A small audio captioner, trained from scratch.
Model: encoder activation relu6, encoder patch size 8, decoder width 384, decoder layers 6.
Data: 26041 training examples, 108.6 epochs.
Rows from block 3 of the text decoder, named by matrix and row number. Rows with one number belong to one attention dimension. Each number is 500 + 50 x the weight over its row's rms, rounded and kept within 0 to 999. All counts start at 0. Numbers have three digits each. After the name is the row's rms in percent of the matrix's.
# v: attention value (decoder.blocks.3.attn.v.weight, 384x384), inputs 320-383
# proj: attention output (decoder.blocks.3.attn.proj.weight, 384x384, transposed), outputs 320-383
v.237 101:488515460526507434463474478528559558514408454451452429497587534514504504497440472460464546521523361590438477519490579558518463462554480448460493521453593523554477551444522506477525450462438553
proj.237 100:495465527490460545531503449505554544516440510451550484474504509466463624457553538596527535566400596478483541459494505391477449548452519475523529523533420459574436488506494474572537523467491472
v.238 088:468519402495587422504561480533541481540485491457500536505582428469424522471498422598457475457502519556506583534481516480468456569502446416427439511445433439541469529484567493503515498465530518
proj.238 099:456439522457551502482546513506413441569462404532407467559528470574574537555477539500610475466448548560423433506465561498475542480475633556460467503590552526434601523496518509430537428471562555
v.239 108:533546483510497549478632465490514531564531472502386512514498516521492480565472516450427487503509510482452536475502444470455437576537503457474652507568492538565508461459584438438507491459471466
proj.239 124:451410480467453530478437493502407502516473526468511401533536514530540577496523644589528519489420535535540457540510537635432619530415487433513423501490541539397481509475503543487516455570555450
v.240 117:500537412464569551411515548524463478500586458506515537499549476474513499501522531488464525595474504476568502543569466477472533559493537508472430478447467429505498535534393570539516520487472484
proj.240 113:489498486488430511575516478447504494461471565491610464515484511567445483473532482542493510569587476411530379509472506445526525522471437538431601436506531449447454484533455536389513465581571534
v.241 128:564430380491541438499453525518487507524488391454554487464501497556539547483481531559481496538505473434524509479567531580548508608455455465374529524530532405485526537516504530451530484492523496
proj.241 108:538459519512466461478441526478543494469480564409581463578421520396493453495499537531469481486575551419498539592495466491521560421423488481456525469540550514466515480547509495464407493548500434
v.242 124:439390457538547450550473464517605479537479380369614398437473519591468526475487425523504388427518494404551557468495507517592562503474447481471563546586521440415510512585611524485434532481531469
proj.242 106:539480471504437508418546523530449516436509575473457554469489505447455569540468593465499664512587536506505506486498476559391506492473575425511479410454540558589478533514439576540530458539528546
v.243 104:512457568473518493441461545473461491420485541524591589445514388467514488558547615437541421594464439432485451570507495566516560556506510497509448462504528509521455512573447522523566512548600569
proj.243 104:578540475567407474582555485457463516513517532472430434523472534562564534440484475513467534519483521513555510578458480507536545489472425496522515495529554445549551570471476524516499389481473431
v.244 106:394439497500512482430531558447534448558469383437550473492494438537530593435529533504532511556526492480519506393549561521526521595529408525413452560567410438515516492477507487550514482441502526
proj.244 101:635480491588513453480456517526460631454488522524600549465510592417484399487387533499496490512438566402579456513383498492495536413478579515513553462531570500515484511472437584452512493588490463
v.245 126:493507399515551565545499452469614528528477436437562500443457506417488488553512480446559420476570566414519533447570505502539629520527473506512553485503511433431575483534542532509454553499467521
proj.245 106:468476574508549425480532474446472478527472560534468489448496442506436543527495543546538572517507407548530461482371525455454412474512495431507571458506561542504452567484491569429473485465591516
v.246 108:522517492537502399463529544515501500431487478457469501488493471571456454481541584446475535490541519693507450530447512588448542446540444499600499476542507574480467477436448454509466514514488577
proj.246 104:539443562481467519443474486567468502459624521554511492530530492448476504515540405553416491495410475443537514461546525499575548556522601469480419523466516476452548490535482453452520523523425490
v.247 118:522551465546526461564599487560494573550492478454390459559526527497440498488533445485532484486409516513479502404430590549519541488534458479493538557499536580498609481507525507450516541464520470
proj.247 111:533526550512593532465406492509532523461396459534546552463543533418464488578555533464489520505460474542614552459517494530513461523500560500542428468472420520532506476496528450569456493506454539
v.248 125:505475449551621469493522462478540468476496468461493544498502519450614468583556561484424515517600534516469391481540467509571520482477478538506563421508462472473497511495465597552537491529506571
proj.248 128:549486498601363527559497521504431540502519453534525451501521524573544521534467473480540547458410479419519511508465607447508513574554486528460487535469488488453478522521505548407592493501568515
v.249 116:462526511476541516421490454468476550492512548514522520426494580444600539520515578458512410488560452521541435472717433525494425539491380548497493492522450431480410612529464512551566475601469539
proj.249 120:548519504567533489651522506441565537526551487542448427461539492540506457537477429593490582521439467456461453490355571458518519509586509550616556493525421532489541519486518553439501414465554525
v.250 091:554518493431518479499464566546475514514550538502491615499484474503583553470443565459472560560552434535541376473554476498499535458444510506500516555515430437524476548548457487534562546586500477
proj.250 096:478499388622488548497496503545552489415466460518524480592429422525562312554508477514488488550500546476511551585434506510481538481552458506424498487425553504462501516471515546458445481497494518
v.251 113:568569582521513506425472511475448533428600602524412612524527485425540505550420614526443534534464477541455471525506564479465489473495523470499429497366508529536429529477445529497437470534558441
proj.251 108:436461499504482549560486425447507446587528487481492476646511404533524462530567424503613553490496568522446541462535452442485556440484420529512478539638493477482516506470463423530522514460485521
v.252 138:483439435486534549517536513459543523535441446440590489498439491520594550549456527522585467473609476381523582506544500532513534510446444512415537494581510414487529556544513544496477610492496476
proj.252 100:423598436491414460463549497475476540501494494463598499437530554457418465478588513550482522478489538630512520534511500586510575445506555506581596412394515545506442524485440511576574555462596464
v.253 100:533486446493544471509483542447607505585485451413551495489480489578416566512575541441536499496549468459515550515448591484517557492535584518385566449536543482496551433564521547526465525402539568
proj.253 095:543530482517380512446543402437504463530574596533537532504477577446539563547484573414437416429479473470523410503432413536477438499502522383532490401497536420500450524501447505511519522582473512
v.254 148:501542460487560575432560533529476523492573635517435601551531480360567469532521537475474500622397555556485402537488466493421482486496492531600421486443428565565477446439430538534500457560534519
proj.254 124:552457483456491495590411469409460492416472399523498391593466433570478508502426483581541549496487426435524491532430557504536532559518413603462585471516529492446450567486603496437504468489530515
v.255 095:492480499597485477556532448465493535495525549469420487428409487483551492561510560476431449443422564510550553506504484500441465475546502552500474471482489596519451532399557509456496468514493518
proj.255 099:505525623413544501601451503470444509560498420550450526467554538529534489530487599580583486457508443577399441456474530498535507489413491585582519518526420537596481491454532515526467547460527496
v.256 119:541583473459491495502434492510484529433493539523467498507472433550561491520510510609456531413416556545455478406615538531580561417443494548552547588534520477574466538526392439528600555491465573
proj.256 130:478422397536500574500590495507548603530466506460536461421513526501493502559449486455556542467552476514531454563401555522548484558515487415475477441464476539441531510526582535544505458526508518
v.257 120:558481482510525472381616494524474538483516454474562501546461554428553436503416500407522501516465439438446497479435539576388431474510498459407440389405450527435547572503480428581467535501554551
proj.257 126:470525458502499504580383467461463557493406597554470541495524493545635481432478513655525468516603454507562559436490450424536552511501498547496450439543499484517462524472532441416463432475462519
v.258 115:538538526503481489491496598511553526444600537469512541537531580476468455530488476464547498604457447455443473531622453531448414521545515565535494554530497467532560471513512529498551627379503527
proj.258 114:559571507385559449475503441498440511470417470542459447487546458469496502451486515452512477548519528552528543450420516455482663465487588471519551444534507527464438467569424443496375371510479496
v.259 114:460498492523584438562522528531426456507490470478521453435508511590482528492506468535485478533556484544528480480534556530529528508540532502496486579502532504528545572495555488561504497578427456
proj.259 122:490464476453499518450436489439536499480477510494574464526484599486431496497526542452510576474419652520470450485463484574451468448447497502428506397492442500566502534494503475494476532475455507
v.260 135:485553507412577521594513506491451429494482564444467470423494518601515470500469600446425509490520478513482625540483454594457589408502471450495542588476528431416531543429510551502501504534422462
proj.260 134:572555491491475495490466536518461457574493472486416516572531465437518489549504409521496489439408554522550373462427445502587462554497448488422528486472399498585509474589449504506524455469530496
v.261 120:519536557497490460520469422544538539511576507459527500540455518574556500525471472549523507473539503492430488425533510454500494501613442485500451445541416520417478446542553442530492496542572571
proj.261 123:498465550396554453547541471494417564477493472529526499483531521471523502481502518534461477521413389467523490580496469464468554548499571497576478501501566494554509496614443535512549453513477477
v.262 120:471559520474436514544503442478522443436508462561474575574502413517372554529459566530524533409544512571460523393497519554442551534484543455566535544387533507615546482467436436517621519579459554
proj.262 129:406534468514452529471381539641454514531529470532553413458491557414514444565475426560562493529466459481542495545479499512548508482423465514476438552569477499420458465569546505508520427574575378
v.263 131:474426536499413515487449496492579548547515512524407439556501589532444539521509603519537526549437480436487503552463396525472503508445596498414494513525414449520542534481451513459558535524482588
proj.263 122:485512511473515479536542514534530500535467527506603509412451479394508467446467521542464514468499527599539481437545551496524451477433417520489423425496569511510536503568489506521506382504502412
v.264 111:516476470487580447518570531544486516476549539480525496518462444542528472489472460560604484525509475413587469523434575510530500563611460529518508639532439570439526496465587525529501507465482489
proj.264 114:561590493609446488473423512469489498439506431512459545495546610564472538558516499487498451534459523650434532472582404415512494577491495474415601399501559430536423411530475463527426536545461416
v.265 118:477511545400532517532490525523487520527517432527510483506408600579517517534434549484448476439451531528441541535436558423435552488601531554436428625534463479528435533566489492544546611461496480
proj.265 125:523516463476483531453519448482433523512579463508424508523535380430532537495494478466453525546506485459544390439520486459583463539516513528520482416452435462420513435534507514511526401478520498
v.266 138:449509466521402489523509450473489541474487473494540549453454514508448518447479567571551513485467536451559496549513498518549534552453589423565611521511482457495570444426471514516518445514536578
proj.266 136:465475429504574493487427588464435472547517537508455492516500456546567432552506458460409501480577482590504444516455446490461480526536416495467430503511524456502432580509432483506537626463481431
v.267 121:458526429581455491528583533530529523414529480523541577549452540531445427481474569437485433451500434434542515557509453478445416587493602461486529546504464572536565532511470523457500508438488555
proj.267 123:454478576517576527485459548448469502425446529478441443477525510401515619582483472556439491561544562586479590473412416506500500491502502568583521489478529462393418380547406525485463520515585525
v.268 117:488488532545554512489469569501467467531473524402475535539507511388558558473510454602447515463523517494494554490386502523508417546504477467479553504474510539573488485611480496494446458475569587
proj.268 121:605529481434401492495465525524585552475443448545573504493465521582414408526633460411456445503507516498488492441582500427451467515449468498437523548534504481475483524364491532444562555487432534
v.269 108:502445539478469484582513515490447482502547455438432526450449508526528490470516541534501486524506551533584544520392469433527513527563505495466497516547463450523490442464540542536452430486499465
proj.269 115:506577429552498544460505596543540521556536446489549514544529404469517489485476598359543506480466439492566333539530461508510528522500594487516482523526469491596451502492564460505507526559460561
v.270 112:474511533468459522560424609485490542505524510479515495504507504491519485481500459526435488457396496502458441461551550520445421509459505474539532564528483566468577459519512439577529638407540524
proj.270 120:582487490518531476498484425426496487492434465524459442478440442533452468511465452422512492465529483464503590542404451507489545528514438513497480467505523439524477579514467540465470386506446463
v.271 113:561501425502565504500552493508442504499494414531477487472455454500494401544485406502509499441595551442435533568459517489473586422548470546472519507524512570436396532548581509451441531519458478
proj.271 119:443552552520493540454445537510529493512428505478465464440467459476466573467493566542414497516499392504457490469517310510512392577546526543473506469469493473637544467521418414469522510479500470
v.272 100:478470474595453535496513524532450495573429497389491471498471522465515540492499515506508542457402595608492504534573497550422410508523512505507549442487444451535522417503521501478428449485485445
proj.272 105:486499441469528465449589445481452499537471535516455618476495552515552438580613554498503525529603503482408530461452443492527494512498551570503608429503495543467485578424550507551584516520497584
v.273 134:569484500407537464507486485490592487474560465472530458559489518524560520487547542463518523532510450375598465477567510533572543428480431542377465513562514551514428579493502590535483469515525452
proj.273 122:381543532600520542506442533474430468601560488439555444490527470532489417519431444557468465411541521482444488597368589551461430553581514557506423435489533425523474439547570481517445496509515479
v.274 107:446521480576520463428440504446432418560498559461428458536536483546453431537490434432519356467430493527443549549549564484490446450603523445489501517466512473486481460511571443495459528435558555
proj.274 105:532583433533468499526516538533560459523548551421519541467470513549518508504519491447490607544494446569565522474546440448445556582448519551615415573537471497438552441442428566532522467426470470
v.275 111:423502542566406456522422539487448493540391528446500491478370446547488469485411381505442451462465533557458433474484551466479490477507467449529487476455518579517553476480442450414450530494376496
proj.275 114:454510473495480491381596489467539461447543480523525566527511579494498456450552580483510494449529550567507497552589426470590515457472458517473541568549550551470561542450458494613557484469579555
v.276 116:494538479539537484487460432492430503513511464417523485546506480466561561546462557568577530472452458545468405539546488548421438557552464569589474554537444524439539506557501444563470522484507420
proj.276 115:463536426547432474494553446549465505531468536474497515396523503553546495519580564579445479510542523484455588444543535510514419479527482482511609494503565483538445540517504580417503532518494542
v.277 110:401435502522379537519505547474524432519494445464433537564517516581427567490419536510414493510585518598536540407514506557484480567495508524500515482509382465485481479476536494497582490418586559
proj.277 113:541628408420501497463494530584520450521500562509493484454558492468500451547553456571576515574510573473537487539559441596505557509454515623475555548535559455517611442543482513550540506561475550
v.278 106:409450589524494536489431524481533501506470500494426440457483492460497532545554572486457452479485441434462558553524514473470485546498514425505547474502456413458512491518465415441550453443566454
proj.278 105:552549403516530471452553478509505496514413511500436544550485538573552524463505490434512456503490602554555466466453506536449506533479533486466484575500538539565552499441398554434463516553495468
v.279 136:487510511504510463493435497556407501526489461462474465536507546494507495517523483551581597450425422611424487566481465579340446587533562488570490513435470472511532508583500439530457500447511471
proj.279 135:540471534457473527496569462467521419538452546506489601428500365472571505544540605498434448559526547517493495330600525507503490475514547504477557534484478543449463533402550564478477509538474538
v.280 089:526426532418558516457557514423550497470497519451448480554416514532489538447443433434537485498445544490465421475515561543589601475503421478563549462499547550454544518510458554536547493480482522
proj.280 086:486590574507523548513336464508599508598507565554579401514516549417527489552507558538454473504461559505525520557441501485435437564469522521377498443492507449516460552490415465489482457500448451
v.281 103:590547529508585443485519564481605533500539551528510537434502477438473493410441502489510365417584498434488500494474494388591576433460505456479426503566551586476537523469467523461477426520448450
proj.281 102:408416524417468569611518504485517525400497410464486347555455475599386439513478469551475562432435346514549538529503559477475517487497433471590506529574433505566515554520540480504532471488503489
v.282 106:449522458434592439509467468466527450494509597491492465549537522408463523538477556506548533449516469418521499588586534494530460424473657570498432571397456513441444532543591470535449487545534561
proj.282 110:591619547498452558637494537460484379524470538441460507532512508583505519523511469576499486483408439541485549418493494480504456527541533528534507512505498481514538402566553491504497505440498453